Rows from block 2 of the fusion encoder of a small model that answers yes/no questions on an image's attributes, named by matrix and row number. Rows with one number within an expert belong to one neuron, the router's apart. Each number is 128 + 32 x the weight over its row's rms, rounded and kept within 0 to 255. All counts start at 0. Numbers have three digits each.
Before each expert's rows are labels from the 100 texts, of 14848, where the router gives the expert most weight on average: "tokens" is the input token at the peak. Only what is clearly more common there than usual is listed. The data: simulated stained blood smears. In brackets: how many of the 100, against the usual share in percent.
# router: slot weights (fusion_encoder.blocks.2.mlp.router.weight, 16x128, trained with AdamW), inputs 64-127
# gate: expert gate (fusion_encoder.blocks.2.mlp.gate, 16x256x128), inputs 64-127
# up: expert up (fusion_encoder.blocks.2.mlp.up, 16x256x128), inputs 64-127
# down: expert down (fusion_encoder.blocks.2.mlp.down, 16x128x256, transposed), outputs 64-127

# expert 8
tokens: "platelets" (59 vs 14.3); "two lobes with orange grains" (25 vs 5.3); "teardrops" (16 vs 5.3)
router.8:120081146138115107171105148163189156067152067201159119106122173156152095126107092175099074099115093120088109117117172120135172160135088166086129105135122132149108150103084080124185120122100140
gate.0:162155070068093106132127091126120132183105190098124185100115081158109103180141145099102139147168172136202166117077090120078122073130115098140127146098120142141197112142168144110122135109151125
up.0:147061109125110164112140131120139168130154090092134204085125140133093148126109138080133151083135155144159178128101146094168087158154140101104170135100103150107151090182205167091144085190137125
down.0:127101110111132135070128109121173144090153073081133140146113138128126138086148176186069152092145136162158132107200122141156074109105069094107173199134142157118114133098129089129161145153128128
gate.1:159082071132154075175144090119130106084077158074098112126146096110105152104121117153141079114119124152124102130031152159093137124113120226157162144131161186151078109169144089140171139138146157
up.1:149136155124125130134113138110176115153118079172153110142130176084143171123135160116096130138115152124127151187156088080139085133190113117053101087127102110102142136154133159184169081148089149
down.1:160136076135086063133093173155112177100152150133172118122124154054148093149133085120129119129138084183155131147103107144139136125129108170123169104174121116126071068162036147128126167157100091
gate.2:135127146197128146112089161159163109145166123159139115146160136153107107117138147110137129054112151107139107122185116113212150092132130130088125131118107155118106109109081143125129159120109096
up.2:142123150206124166137134165153172113146171132171103179097148117129122091126147113126146131063107109099153095129213111127228132094160152115086135126124098115104123100092105126115112150126119087
down.2:116111097124128135110090093061103164099087121084117135140153142127131117116100186098175078131140153104133150127149138143140107125114054183113085142098104091117140156160217128155093121097114154
gate.3:133164101131141084118101122144202097126075095138126153189108135133183060158120172114130169089156150071176117118090102128137113151146125178114166153160085145120132144155095132129066156110042140
up.3:099108095169153165163113147136048158061190148115087151113129116158072232143139114137124107146115115157088127138166170132101148069083165097132082115092118100132110123096134109166127143129201082
down.3:082134170149115048164156135060122151110090141186125115135145137144140041170162114129142135153151125075124039138079130143080123131174124087131175134107131122131193158095073167145053103114141160
gate.4:172138069196138151072133160148155052094105121113099208103169183153162136132109126158114141128109186184120129111130072144166099132105171140113125139078126136124089118132107148058143129095125079
up.4:166098121136114143144129134106111154159097141127146093169090103107121151151142131051070126090137140095073161097172135173133156111139106113118177196097097102161132145050156206161135108107140152
down.4:084130110134130083181131114109128097087170109095131100113148110123103167122097103123196057080148081125145150115192134141150163132100115166122099116167097123146154135165085133182122122067176112
gate.5:147122076110127131103144140100195142083159092137134096137152153154090172103097126161115134139147096158169149112116133177150103114115159109080083085177086125075181142116180047175127170167119115
up.5:083139121142197130104138124126121158096176143125085137107072152150162170111154125169109072186118065155165098105145147147091129152066179108102048084122112172143076128166153169156148139157130178
down.5:139089143124097093175123079115071148107066161155141121165085128130164106100160121120124141116125129118087205137118122083075108132193170133131119166166141094148145077156092177118147146181090159
gate.6:146146137133157106115081118177125125136122169177109145183071123175074120115131101169112144168137089112146054107092190116136123061130145109088104100127142056108185047138171112139111091100116159
up.6:130172123086194146173176169170167113066107152092133124127074109155073108197201133125132185140121107153120087134116138099098107114136132111154111089174101095107081063150158125121106129075141115
down.6:155060150149106208129150131093133137122182156048100124181141143136187114164129125130162062137099046140152135170108133156077070130174114175131100147154093094147122126093196194192076132148165104

# expert 0
tokens: "spiky cells" (100 vs 5.2)
router.0:129154147066118100157199152153162075140116168065170096139149099123116068098085195124134156121084106178092137192119165131091097129113141124149123170209179093137147120155124120145100150118149140
gate.0:159112150171134139102072102153107180093170174149115107109154178134165103134126083157106143125135146184144128139112092139151137139132068108137161119109137052187178116127148097112141218143125151
up.0:235169058104134113162110174095070115138197143154150118142136128054110125155136108107139149094087093155149126093132122126101189100167142100154106173132121150093131175108131153127086097108096120
down.0:090168130097156070086100150095152147099095107138141110131160161144099146137142121072122134145156178101156069131103150208138145177111107089076122123180167120084140122100131171110141109076127092
gate.1:099072138115143129162135141172074152109113139111113130129120109084148112160091112141121183037184115101076107066152166101149193107111123128122121187123143126125157106076144132110103164082094174
up.1:082136145132184130127118151173070150122184130165085127127071164119076141133158132155087157105180129147073133167114150145112151105158172181152097119122122110088122118084198144126101136132159175
down.1:110159126140092140109087077156179176138210155205099161081111121103099100114065123130123101140133104048075136145085107159128183150138103114147074103136146086099084155139128078142132129119115159
gate.2:095106081171086140175096117117121078132150148141145134091111172104123186113100123123141163110140115152181157082168162180090136183051161092163164144167166136149155129149149122125107133090123144
up.2:181127106148120099146078133070112132089191131149115122145124186190137169129104143111104145104134123133108158118146127165069158130068167108158146110114164155150109159176156083092043168079144169
down.2:152119116154132066137118137136107109112140128161119153144130129109131171131129154147133143142139141185117121102195152121115101092086157081135168122074141127097162095164204105194183043179114097
gate.3:135110178149109145128147100148153064128159136110118150121136078135140114135029133113186152168127117084163129114128182151068123098102064172191125152136168071169110121070122131154109088097062130
up.3:114130182126141159115147096202100124152164154161125158108149086094110088128150118129186102108109135121135098127169176140156137126116084110153150187133120113132100129129088127147110069161135131
down.3:113115133121108090121111086047150157109034159083168151096146142118108116152139158182150094147130162155118085123099158151132099112112097070132099102167127126127070106228105137094210105112219113
gate.4:131144117140150136117121115111116165107095134077119121123139119151162117088179139157174157157068158205112100101136117109160091115171136117203103125105063126094118162116107123167112051165104136
up.4:116121036107144124177082152132160189106153114096172195165174098116081129092124151156125097109089102175116133089131083101147112141123143091150149054151072164117140129157148133174148119099142161
down.4:094165146110115139174122130149162087114166118151164146137118072153118144073182139158121084084151095087154158138154111108125081152106135077129151125171142134146186204156193172166204116141114174
gate.5:175115169146106112134079172105140139109172133174111101126120180184094095114139116163141084069159162116134110140105132156126128071064135136124137172152138148138101101163153093100169150181094205
up.5:148131141112118099069134171132139152154126110099155143133168176161166105164149125165131083067155129145126090112185147164157135065097118150117162106184146182160127139194105099126160132140092170
down.5:109134167133136097123160110174057192124128135137133137138146110101143213136147218121112157175126107188129099110105155112094082033109170165119120109157158134114095140091090176149165108095125079
gate.6:146150098121139142152109148133165098146148152127113137094154128117163134136105123138131113175141149135005122124100127186146131089136105200126053155176029058144150153217176134086106156106085058
up.6:167123157134083117142132137117110118118156119141112102143156104143097122123104116228143082145146147141060138158148121169149135102131088132118091140195105144115165124152117129112131127149090075
down.6:154142101140107133126157097132096088107150119108131184131123124190158119111138151131064121124125129158132157123153097176104048131183209150135154120164125146119135149154169090171133185057132112

# expert 3
tokens: "target cells" (100 vs 5.3)
router.3:148089138106121132112138152127132074129120167102144154106135129145111135125102125153101158066092119138125159165129133089082141138119114094155168155164166120175118087175107104112095133066185086
gate.0:127151080105176128158165154127085092148167146093132101158090093077086110169055194122080163119122101143103115084112124107114099113243185173105181140117122135110076154098103128069110120139102073
up.0:093108193139111095130104106144103179073061117135147125109177173132127172073168096112161090152108151116179179138156128154158135142042088112152147083140098112152162095173169126145162157115117196
down.0:148120140135128053096132136145085083085139106145126137116139137064139078113145115083149128139131187187112146145160131073088146133113174149121155136152125145121173168113107145051176130133184156
gate.1:118106133173121033131167147127121168115140064168101092184137104116137174143109102081136165128131087106090122083171125075135109135129132076157115111105080130139150125110130101130157123155129168
up.1:118149129071116181101097140055153126166169160120159136132101224168168088071095078118052134128137112141126132122110148092096125114121178176185094144144178146111059117112184115154108139160100116
down.1:138128144106134104124137090137143121101116180151168092136113139127126156141138117097130172111111160173139103119150087087112115124194120103119144144093094181071155081189255139170149108138141164
gate.2:116130197109065085146144180147135188093138153119121072136110100158138155102128118122100129145105075146185090086147108161171143149097113145140087109164139135115207123120169120107094142120124154
up.2:074119084192169159100147086113095101139116089150076195131162142122161124147151147137179141173167139104165143139138139112049117127115092122092145120106125126154039154116139196141129123159146075
down.2:066105223141094177083155168145157181114165104031130136123132142164151144158128125144122108107098162191112145116098109157105100152096145140103069149165111120170105180109092153161127099041114163
gate.3:118132122124073169097090090110081097144148105096104111095152145158117077178151184145100159098164148114102148154151116120151142172083142139151130098163050191124064110081082171123112201147111171
up.3:135147144145105107181095116127166070093093059150155191124110111138081076116121157161140115199119125108176095089154136166144136121124088090161099097139133159072125123127131090146148116156119061
down.3:108116056155104150138128115119153128109083077061077141102138148152057154112122127172086129136166056137123127079149142154121106129139139147094096142105123124066158105199151152133100136087138179
gate.4:139070116143087120176142130129139160151055160115106073177165169068137167093192137078145127128124106088147164160116119134146129151080100135122157083107095158156129131090098197147123094097124136
up.4:152100149113111120144116133123096088126181174121144126117114147119096129128098170083088144075115119130147109098080149158131039165104101081131140121105151085192224105154105162147184165081136079
down.4:163144134160138107132119130186116107136129127102092162137149102166176130145077176113139109155172101144153179112139132117162149151138096131112194124072117130175044105149096125153138138123130061
gate.5:170138171121119078184128093111124117126155094069105147128130147121203162097151142144145096126104086095100134165100096155121136095077097179202108131087094090151190089106115109111175144115110123
up.5:146146115152107169076198171172125154142083161123143089150117092138064090106116135108105111141169176138130170136136161085102117117131083120099113074127204153124069159136137131114161155141254111
down.5:107121104122143082120141187148108138120085122165126113129098140139115057143109095070081164132130046080155170133114167118113175146157054161142115103110125130117127093115083144099046123063103073
gate.6:114139138139138119097147145093162139151113124156118085090121065107153121126174147131108080178123082130176064066095087186112087120157102176139182159146172184195072144133094126110155120097112113
up.6:112109137126091157185143116098150074177141130076088171088181173199092133105118081043146121055151124182106148159163129103110115122138173128122143196072111092112096100195120103106118130162144129
down.6:123113162115182122161187121085105136119202118141128152112132126091181076128105133147152178140127172095161118133138108121162139099133104110124146132104198131173131097147163096112111170164079081

# expert 4
tokens: "ovals" (22 vs 5.2); "two lobes with orange grains" (21 vs 5.3); "spiky cells" (18 vs 5.2)
router.4:145181146112083119121138120099138112095135078114164095139122132092134171168134150159084119168170138137092166093098124143183134102135201117087169144060189109066116183126136176151153169112077104
gate.0:130135115175086099145067140124069158095094130116061084076106201092140086166112164184123174160116168162124104110118072080135095173138127091152083116110151102123115135132127126101128108164095177
up.0:158114150142086120086119146156167177143121079137184143152210087124084149189087136136129156110160111138117125101141191141099206165160085087161134138025153147113124152097164098143088097134111135
down.0:158136138147093113102140146061200104119148085151132138102117107122104168142160138160078130068155093038117178139097115168046149100072158132142084127143152143130104125143135121150105117103156198
gate.1:157109112204162161149117086085056102162133124135133098104099165141115093174174135140156078135146118111147097160172098127115220157117140168154178105137126128141108118138175113135129137085135167
up.1:156166116093132143117120128061185161127135080138125153141167122133170140124127173134155132161172113146060103112131070087178200134115151116112128071167118157114130096153098111105118090121142118
down.1:145101155177154168195139125113151145151146117105123165169127165071132155164156174135125083100104181111076121132150111126213167121091169126115159158133116140122166100110112100129117079156078132
gate.2:112139132126176094125134223112176128123169081146146111155119135117109107120158129129121114145125113104134134087102133111190135108064148096124137119149105150120148112216130059120121151126050096
up.2:121140135113166100133131190131150116121158080126147120143142130094089087125140114161131114134129087108135158106155142105173123102083129096149128077131121135122140110205135080120121170113065073
down.2:124134161127093209132103061120129155146146130070143142128117126116148162128141122047130146111132177149121187131161136156120109118164004118138064112126145146136136133119215186134129135112125113
gate.3:165167069141185132177086066089108093087120122140123117129100129209165078091134145145069109107096161163106142128104109089140067150110150060148155132185127129116144147120094148113083101085123160
up.3:135126088187134111143101085106166147183096156156139159114128129214157054133170136134103114130110108168187136107140164159148160055138151096126134115134115118115100123080098130110160122082107150
down.3:066108171159084139095183107103164132118087061139138121133124130095167159127132152112067160101125168166095059107104141125114051189120130162134159089142146139103115112148167065119124072181153126
gate.4:178134106135138083167092104075111133064118129060124124104135130182051087155121113125165088157133139097117105086136102167088179151102142137130152143164145156255164130115133140123170166129153148
up.4:186192104148121087204093117113163131142099115145114077098091084127140140200119117180149149081136134075110132065137115099117105121117132109126159096143147145173149087103128179157122102168139129
down.4:068177165116128114057078118183111104187073114196094070121151115136125138118187085134164160136134113132104192112099118112080145139170172176136139088152126100162129106147149120145127076059088145
gate.5:170180119099157086122162066177114080148128149103103110163063153093092108137165150128137125211140111145108098162130181161101109165096135119117089084173184180129147162088139096154169162142118100
up.5:134078141173109142080103181097156194155096122151152150131162118160120205150071094105125106099141152152172110094169089090180158081142155142101176152110052070104141118131121136174140087136099140
down.5:127129125113107073125137084189140130098072097136111117123146138115110164168169130090124136107114167044122086149130132093171108133160168160123117133103152105132117158154188090080082091120157098
gate.6:174117111143139171163111121151121113092132163113130217179126125164119165160153146142162140074114117138132144121156115144133084075075080159116116114177096139074133154134142081122151146102121115
up.6:217157184065151162090150191146076153115060101124168106118165089100125120173152123154151131108138151103115119127093115134126202188146089130098121132074184078146091105166105159165126094150133156
down.6:072164076156084213131032119153157123140161137136145145154133065123106141115126107130218144152127171116182114137123090101155113135117120119101135078126124166148151112160193095158121129129133132

# expert 11
tokens: "ovals" (100 vs 5.2)
router.11:099130151174126104138057145136110116137068091057080153098152100136072189173054131166149140084176146183119135177180100165170167101161127154080129174141147100102152123109145150078146039139178174
gate.0:162155109115084133170096155171132170084107152157122101116148128148090133117111101125129151155151147000123083108080158119165121150044111173123134129052140139122122128196153192161151152107174091
up.0:141116119130098136152093093189135175117108133148109112121111144143116183136106109122110137167174109016129042124083147108162146161063105162146098098067122141119104125153175189125148163107190111
down.0:135128098145120128164147118091157150132179116127150146133127117076130112121169058157079142109115209107093144111146132179111132128143156111123147135066116150106108230117124167106131110170080189
gate.1:140113086130094124103151051160177147183085150092127115118092129130159121138164124121160150144131119090132099143143127106065156131174087098124090146111112123165094143138170122099131088147123059
up.1:191138065116124125166134068155087125177127072090184113132135216089134097095146136145145100125147073089103152156129103141170111113209067099123153113121110126126165127120124116144148117124167153
down.1:154116099101081136145109182161112083123109095155133149122124135091158140127119076122150091135110096081150114128132125179158117141075055136117132187123123134098093178090049164117181140106123112
gate.2:170117112116119084101076084098168165145165088089144147167214118172149115167120111149080115135116153126076108091102126136081133102178123134121121176157158131124165128141133099086141138177111093
up.2:064149188176124130174185129153152116076167122123148103086073126105148097122102109045146123098123143136105163130088084151128141147154120104169134000120177148107106134134096118107153115114115172
down.2:049147137140123138162107099102116111137114123174139111108069122104140140115145149108123122095123104104150130141070158103187171108116146183117213173122141154128127160102187092092130153063080122
gate.3:180109175095110117121129131098153103162085075146142070137128125146168110103075149138052176121147147184139174110130133154092129101147152154161173107220132141106129134145123149188126135121097167
up.3:169077138118118199174142130125163123178097116136156094127118146182115140130145145123024137133130136090056145138157124085066118115147180123149145072205118135130115112076088065142131094092143156
down.3:175129150125091082144076136131117163142114206122105151095138106100117026098150081162177137114147116160136158145103131128154142184143083138138157107130111122133078131100131153122097163092186106
gate.4:051153152148134125112101095118176138070124155130172125165107121141124115123160134152119138138143174133174146050139106101130114089179102130125175109141144170159134176146071154103113107055186141
up.4:122084136135141183099130128172118156123126105106181138141113093112142146116156077133136112149134170096121121073172112135144190149102154151061119170130199146164154079060133151095155219147073114
down.4:140142149148083124194109098130115173188138053136163147050170127137087118128187143088151100158063171070113131121120169165156161175097095095089080104075150140151158077169144113109108173156095159
gate.5:123141097152160158102178117114098142148095116086130138112085124063146132120168099076129152237108131181089095160061141134175132111082134130198147135121105126133113185122192075097091153143124132
up.5:107124096135158129128139117171061138158119116103131136094107124061112171154149157123102144147153133177130110142094123114155130124114171125127187162113091148163142183146194050122148155149098109
down.5:131139156133102191117126135120129151147211080144155107143107142082127178111136164130127124131152155148108100101106097122115121107125100173151090118116151129059165130163066170086201100142140142
gate.6:098107063153165101115150129130072114079146157106113124108112118108196098127133120150105159123133113083115163163175115203134121117147137134144117107129173155139151138144192050167094153138154166
up.6:138151152145181156086179113091039175088205093137107162117177162205135095155109159119135116088134099127188102080148124165131089122164156188094083103151129146130135114140138113127171147120126148
down.6:106171120115098141102087118132125144167166140144169131148098120136151155121138158120125153115133112189140186138120106128109122110215109094136137128200138154128193218115173128125102152156108104

# expert 14
tokens: "teardrops" (50 vs 5.3); "ovals" (19 vs 5.2)
router.14:128088134059122171106120102138188110103133097175092194101109165097118126121171135143159134162160132125178151120123078133125085116159059174092145112060148167115116081079134196102132136125116175
gate.0:135142132151130107177141139147098121133117076156131134065123164147158117129053122124146102192154091162151088085112093105161161139173126121128127167083157127120112128136085090086201099136132101
up.0:164124150150120121120122148073175147117144110143084107102129115122056111118080136079121132157154061157142035125096154068109153132202087216132103133120136122123118137131117096140101114168111157
down.0:155156108092112062131153149113121116102089099097087093123175126126110153117139045097102052125113069102118144114144112198111129107125079108118087122138146114184151103075106127109158151143076138
gate.1:142106151125114116135092132101136185129134134119144136138100129097081144157067161158119125188127154111042096154169127098105164154136167082084093178107116145153122145120158206028115095156148149
up.1:079144093166125119100146132125137096132108156135144119115145141165165128091181120080136137103125121140215138120082141154147082098136100192186178124154107099124142134138081081241169145115102095
down.1:186106167147099133122129136115096128118092138124123114123100122120139175133111132127169092118122153157186167146231141136117174105052129191128084123116125145132125150133155156119071108207090121
gate.2:183142096080092146156122118137126129091119128113103112147195146142137105098109153135175144179157106116127104143142124166116070118175106170129131156156120161104204081150100159119108118093105105
up.2:125169169106122146091133082073089135138118172162084152147126125166105085100167202088139121127150115088087181044161127090134156099133121140154093092139125158121092135152132111110174103159113141
down.2:124184138153110142128067089138049139123081152111127127161179140149063143099160133132125176098131069094150124180142110084129115174108089157137152107149133128115161144136093144120117086113118113
gate.3:135145134100121148098061087126157164156185108110113129134171134113093080097133110181144115131074192100125090192119104141145118096124105076124113115142088162117166139091160088113154086131103100
up.3:150193146077186127107028079126157148132080178075112096171147171123143107088141130141161161117117153111138164133090111097170132131116160162104159131169119117105171096090130095088109042065119128
down.3:140166075084146204159149136125099070173193098181108144133162122068056133110161164136181118178133112142143085070150115148108118135105077090124124179107164100122124136108089075128120068104112106
gate.4:187094062137158170098104114122115121097141124175096087101146143140141106149118174101093124146140081101175090137104155113117123123203158028154175132114083118114145135151133132123128107147169111
up.4:084167140127165168112139131124121078135134087078147103174146148142166136124088042147138110124123152135133124182162148109090031140140140143135045165172168167204153083118098177155074210145124114
down.4:115158135118109148131109114132079126060129065169159149119165117056117152135142130107075163140101144146113121124078107145157192170140105131116101147159089111139051053198149100202122125176086141
gate.5:101154174091146103117172133139119147127159053085130210074157207133136128136087118224136141083163179153147138090111083152089120162130116138119181120154169156119119174151102166152134123112122084
up.5:091137098117109138139046108102155088154098153123113141133139157107112114087150202122167091177116144135132138184083111055095154157088206052162164116113101129147109181114120082136178119137120162
down.5:164075112106167136078102122150103168135089131130192131139167167111103106105145071090109119172095121171131116117154094171092166090100136093068107076132143152167117092164161091189093118137144132
gate.6:140090096155120157152093130132161125176137168159129131127137140089202201096128066198113160087122115178086119081118137107129125138171099058165105069133146124160140113131167091103119102158106075
up.6:153181165112153085125174101119079113110096090074155135123138120176057051167122151080138122185110139109167095141180110116144092107090135178098110149133167110118157144141114161105142131073149188
down.6:134146109137154157116135136159136093100087148160173092164083115158133074116096082125177169124100140157082124090127131128090106119123097096127138198153130121128128052127133107161108067163176116

# expert 9
tokens: "round nucleus" (20 vs 5.4); "kidney-shaped nucleus" (19 vs 5.3); "band-shaped nucleus" (17 vs 5.2); "crescents" (15 vs 5.2)
router.9:128110119176076128113132139137126202100199177122058130138157096110050083123172133133108109115085108096147133126108098129129145144104167091140163174134067118177124143092167122103138102170064157
gate.0:150073114118122168147130128086104127034131083138115086139120120146141133167183214101139118076180127197135117099125101114089164130182123151127117163093059126095162138085089141082153085165096070
up.0:135153133091054147158161142143112134112142116163059088127137169138096107091143105168145125116118199119124142117130115079059118142113171127084086112108083174067110117196157104164098101178079178
down.0:124128081113085166127099112063146108100144133122134159160134159074141121163096164155107180150112147153161134121162143146062138157089106126121090090128168162143173102167142119203145214114118190
gate.1:121196109127169105062121115170098126123162132150133123179163181132160089170166121109125162076131077148074157093147150112127049146085109124195142087180088109117110123158110132116182091105122132
up.1:123105104161093164126129143118140124112092103134156133093106139099054226090158139159150132138111091152183120118116186189154182108173064163068137178095173185126109126087131128118075107138151143
down.1:062126131111090191172189127126122098136116128085133100143147117084153127122137161111164167132132161035140106121131084165091087156102199178145125135168142097121103176184067057161196090146156149
gate.2:220139082114108151107117087136089139115108112147132106151112120091169177148151146173154152137154043143130107158137130073089105142150087133063137091161077162066104183192116135098116149129077140
up.2:076111112148097151155105127203107124202208109123108144116124157117154120141104128159145147140106131116091162153138103124128091141083144112148127099153112137185164098124145135172112090065110130
down.2:163137093150102148112143096102101100098125106101162180085097107183115188141109128166200150126130183201150098140149099092134183149117117103124137151089161157154101111112120124110176156082169158
gate.3:112135108084142168153094119139127142116165147129157169103088099128116092087130169068055124149140169114116039157111135077135112159133121116132166168131177146111107157108158107161197148132093139
up.3:053146125162178128099091157109097053131097102117127137142146149150173090100128121234144071113136067142121101154188093144135155184118147155162102200174131154137139139147104092148131160123083076
down.3:148134064107119133096121122149133150099152129119108134108135143111080115104129139138070103096133096173150138123095166116140132094178152099107155120114156167112114112137178141099124143191126217
gate.4:095133092196107155094150113175149128098106113118135117106093140086142106097122162161119059117145160114103141219154095184134164139103122092108120113155174103101183101142172130157131108129145231
up.4:093122106122096122133146164181184149157142139173147116138077121128107160105114139146153123137113140159111097122108144127092112125130121147070145195079120172115106100113113169105131084146090122
down.4:121114130093095167113183139170119109117183121108177129120117131102065132115157181164151167097135077074151082150115086149119138062091194123124132110113169130113121066119098189103131130151159107
gate.5:161096144085137142081148108100115081065078142167134136122148142155128154065125123055095142139116121107132148117092129132190081121134132104150113181153166106179134154141127154198201083140134096
up.5:148159138168126130146047083142100102161153196157096111142121161169169156106125152145141162096156142168054113154121072142149093146151106098151065143075096112103186161136118153062102148111111175
down.5:119141140111086096143118209104171072082114157045112166170110122147142108106127123140167138152119132191142119143131072143211147171098071136136124155162120133119060108130142096163085089125106119
gate.6:119094095187145090084116101117117138127118136178143116133203135127149080138107141119135057119131114130091165115165198158105059197150149088148135122120094129115084125068123112115184159135146126
up.6:152176157111110120144179120125165105171137044128136112119133169137139107161155145118100156136131088153065188120195170155130130153050154132164124123167124085150088159139139160113150146135106138
down.6:161137131069117155150189086142117114154171116137139170106100116097090128150129145187105125118107105109127052108110126089092150156099168116121120094126091107171112135123187165092161096148126162

# expert 6
tokens: "teardrops" (34 vs 5.3); "ovals" (23 vs 5.2); "small spheres" (13 vs 5.1)
router.6:114056125073125176166158106114152148108114102167063164082109168145185187109161080155075129138118143111120148164149108104173133068101152191140096076142144139090146132123159170105119089095066129
gate.0:093110121148159146167123169092119083160147104154119085092176098164109141129176085131115119174116149116105137092175145154112138152179070055144162121135141098133110104125220121117103130117069106
up.0:106167067148144144152103147130155169148155131138167203124139169149175166117182097078134159157143099086144132117141131102120097117031055105154120121112112094126145141115167115096085155100176101
down.0:154123117126140075142099105170143117078137132103119124167114137128151143109099161108179149111161168070185227115173146136124098174152118091122111129054137146120096112101118158160158110116075130
gate.1:198067168149109091110099149100187122064110084148130104110169173164183119112130113166124095108124154160177113151098128105102098102150112112142097108155169174107124107109149104170164108106137131
up.1:061104055160180135150114097167149150204117084105117108151105162074118129165103112110113138102131122119096129139108117095155154131120147156126187174128153154142100138146116175120049088111133107
down.1:098113092101197103062148101178123098085133099123125177173155093140083164145158135142099140133163115114136143126090152097142129101100158138111081130092152148135144130033119123131084143065076196
gate.2:157146122142096093129127170160114139111108144107127140154149123091093112122139142146152090021149101158086120126120099123106135144125078143066150184127190137105128111125170230071143122125185121
up.2:139136106118112101111130157140142089114089135130122173135131103157124156125088155156159109050127139152093111129168149110120161142178066178080128158116139131132116142138189195061117120112168172
down.2:107126079135140112143171125127169118129127115185145110153103142120139172134127133094073108122136168087086195134040097098085095159121149099138164122103116112117124160138096143137182132088188026
gate.3:090123147145152157101157107106114146159097068059129127095109113121104126152069118172086051121164133132116140104060069135156162129177116122129113205153121112161122151123112154120097088122113106
up.3:117096097123145148197125107092119116142151141097098121113149149127143182132118134056161060143181230093122189127071124172083204102169107119130132099126095117156140067156111101095084080142128106
down.3:148134057132137082117111118124151129103111132131162164125099163129118080125185183122128177107126186105098151107108128123130115169122091093147136126199149124128169061097128116152161060104063099
gate.4:137132090121081117065140101135148130160138119127059066145181150144167094118095145167120093108131147102134124119134091204124141137160131188186138101143133157121097150096113109064137122096082115
up.4:153108178113130101184128118159129044118163133186175151101139117140095171130095116174088167092120083124171184152130130087064133123097088069117181164105100103187151096155130133165147124085162060
down.4:139122126102112120132139138173124140135126143187103110125154130147117165135151064149145093117138144110104077134146141085186148128111196190119104140126120131153145067120131218126124193136155081
gate.5:134107091136151126081104110103152094033060139165126162127121148059129122128154129074125121154082110105150161118142081169077124141125135085146139177159108094147214140149149142082074123119088139
up.5:143076124123063127134130137135103130175180120134118101154145111127144129129134124163150148121133130152121043149096180112204164106158096111140149118129159145146038118132082131195195119123168141
down.5:132125113126092156137147156142058120171153122114122160147109128138102128137139152088123099185121171136130135132141105136103075114174170145129215131169150137113140135104109052166134105109165206
gate.6:080087180121187124160130135091126165081140132129084153108107114164133108163127089120177163089143076116170137085145071167107179157063138154111136100140140140186175099099073093091150122126069177
up.6:097098089161108122080136129114144195064171149153118115192126145083074153132159157147111056105109176157126100135198152083145074145145123148137079112111141103102103151122124132195168115163158128
down.6:117109088104101093124101139133071123146133111081120166153184133108131155104143111085126122131125110117175062108090122145146174151162157141110176115070146131106124139073126143184085054133071144